python train.py --model="image classifier" --targets=["sign", "strokes"] --bias="none" --expert_mlp_ratio=0.5 --patch_size=[4, 4] --pooling="class_token" --muon_scale="match_rms_adamw" --final_lr_fraction=0.01 --weight_decay=0.1 --adamw_weight_decay_other_params=0.01
Rows from block 3 of a small image classifier, named by matrix and row number. Rows with one number within an expert belong to one neuron, the router's apart. Each number is 128 + 24 x the weight over its row's rms, rounded and kept within 0 to 255. All counts start at 0. Numbers have three digits each.
After each expert's rows are labels from the 100 images, of 14848, where the router gives the expert most weight on average: "strongest on" is what is common among them. Only what is clearly more common there than usual is listed. The data: pen-drawn characters of a made-up script with 800 signs. In brackets: how many of the 100, against the usual share in percent.
# router: router (model.blocks.3.mlp.router.weight, 16x256, trained with AdamW), inputs 172-255
# up: expert up (model.blocks.3.mlp.up, 16x128x256), inputs 172-255
# down: expert down (model.blocks.3.mlp.down, 16x256x128, transposed), outputs 172-255

# expert 3
router.3:152154120125150122116152104135087157136146098098156144149128063055111134114113131122131127117103137166147088115109129092142116092168158136148154126135117136162133111122136122120119137114137123119131124159163115147145143103123095119076096174146131145121
up.0:149136115165113114156176156098108153114129156120143109116159067160133121152101140135132099107093143110137146130105171130099140139133148146119108162144139134111142167117119171130134153075134155150121119114108117135071184098119153121140117113133117104150
down.0:114148138164114131122153117112128117140078119152149132148167125137164131134101101104189127134151124129130099127157134168164129151134112157158168126108112161059128095104127108123142109113129111134138127149183070134164153140110104114146095144101133144095
strongest on: one stroke (67 vs 11.9); only straight strokes (45 vs 15)

# expert 15
router.15:159148150148131087131110110160085129103109090119139144085174122147111182149179129110129140154102156183081102113135185108073165145112128175147132127105099127146100118150128119129142155114120104116160165182100131112160123147068095134166084146131146151129
up.0:129137112138147132155114116149159111124126149093117154164162165131140098095134105115114136072093130068136147129124127097131125122159128120128115099125136117177126146144146126150166125104136110148161148165137103104145149148125130159127104118118166133106
down.0:099198118104158111142123107148155103120162103099119151136137138126138118125110122114112126154144154181111103135132090144113144112138120134112135087156158090118133113152122146107096144123144101124132130111175134163131096137184148114131115094108152108092
strongest on: dark on light (99 vs 50.4); only straight strokes (41 vs 15); one stroke (33 vs 11.9)

# expert 13
router.13:124146149107091090110133158118113165139119140122138139089132100118134142116125099096113127135135146129121135118165138146144134129105119126156144166138100096104136133129093121079187134188102125124137179157143110099148175111104129130122129143090100147156
up.0:114147135146174168169132165134169167165148144125063153182087087129169167095150164126138144130172140127160126106191110143123150134113132149154115131120129137117165149108119163095100149127103149075167146133117129129122135069159091146061140107129132103136
down.0:141144134127125140165137131122142152161155158098135147135124131100166116136120110102116132142134117177141089106087136158111050143122162152131123114135133096160133086126169134163113149145152092130128117127106115139114108111148155090098135126131139118076
strongest on: only straight strokes (80 vs 15); one stroke (68 vs 11.9)

# expert 14
router.14:115108075100100130119151171132179112121093094145139127124151099147168125128130145105140158123151140092114139118117165181109083139094134159129098143152132103184109153145139136143144122124140138116119140155131169149101131109127088123122112128134133117105
up.0:112128134129180131104137123168145128135160166147127130140133154129122128145132111114091128096122107121117121193134175149144135128145098121135126163157113084079187143113137112105125130111105147149152087148137129124094128135106116132168142151136142118143
down.0:144167134111155140125144125164151150117163134124094140116141158112098153108119091141127174116149169142136096145145149127142167106143152123106149159133142139191182131147139116112135137130164117121091137110061141112119158129121090159144127125124157136116
strongest on: thin pen (78 vs 31.1)

# expert 11
router.11:137131172110129081093124152145137129145153159142108192136127135144136148104105092131188121176115147132112093149131160116140157116104133153125134154124139126088113224120147101103125135136098142128094092112161128123127129136106128076125131134092110166169
up.9:126101129084105151109151188092131145152069158134136181132109109110067138101128122136117096103133121147106094157147108146139125132059102103074130100121112150144142135078170110131097092143126153116139092105123147129105130157144103128173125139127115137117
down.9:128125123152090159148118143130135113119154146151176131140078147123149148111184128142147122135119121112147116168124114142122109138115152143096093140116108136107151130084120131143111117126136156110140127107111143125112143171120113049147133133115151089140
strongest on: thick pen (69 vs 31.3)

# expert 1
router.1:157169149122096164116097151101133115121105105129148133129141155138113135128109090120116131131161119118108126142136089137121129136140101125191112107132165144155145125126140174105156146153123131103111147103149096106109099136123096151123094105101115138142
up.0:108091117104121139149130141144095129115139163121137086097110135169139113116149123125120170156146140121120171143134145098112105151133141098133143125163116132181152059117076129082110143088124132153166123096128124126103131154106076166120096146162128124178
down.0:108123073108098155100115105119126099144090116127105140093151123127122148133133120153135109149090142136142131137090100078125157145165139153142115139185134169114136145143139151166154138151127092113154121158129130166113121112102079155113144102158130087167
strongest on: dark on light (90 vs 50.4); thick pen (61 vs 31.3)

# expert 5
router.5:090135111119093105150140120112086157116151107106091110113134153144100144120084166143163121090127175098142106099152154137128142120128163170125148132159143121127153116131085158141091145116110109060114106110132087079103136134125180137164173137111076106126
up.9:126147136076127130155133107134153135183169144125164185106140123127122107159113060144100123135132132120181118113119114162094183093126155116138131091134120134100164094135119151138168115121116109136144097128107208118126105093142132120111136125120104145150
down.9:152140110153168151137131125105121106133115095099107117160120127135117099128140129135105148126143148120101127148100143142131062106120137113110166133112112155110110084097143123177115126123086120131172149135115113094146087114149158109117145111146133104118
strongest on: dark on light (95 vs 50.4); four strokes (63 vs 22.9)

# expert 6
router.6:128154144135092157139119135104070124117123127096094110094131143142174119118151087155113138127135134153087098117135146101127181097120136109127151156138122137168165127180097095098153137106115168091148142143115141160147137094157124159118107182110111144140
up.0:163123147131103106100114120178113066129184122130118153127103116122128163126180096131090145126060123112122154107084093125116126113101091137164162144090181151123122130098117121097152134120112097156097113125199167124117120140125136120148125107179158119153
down.0:148123113125141096116141104161126172157161145160129116115133159104124114131122169132153136106138155125132122113108124142125150129082108127105139155156119164132140121124127138137143160149059133119133111136152168116109148116133136129141114087132156119155
strongest on: four strokes (57 vs 22.9)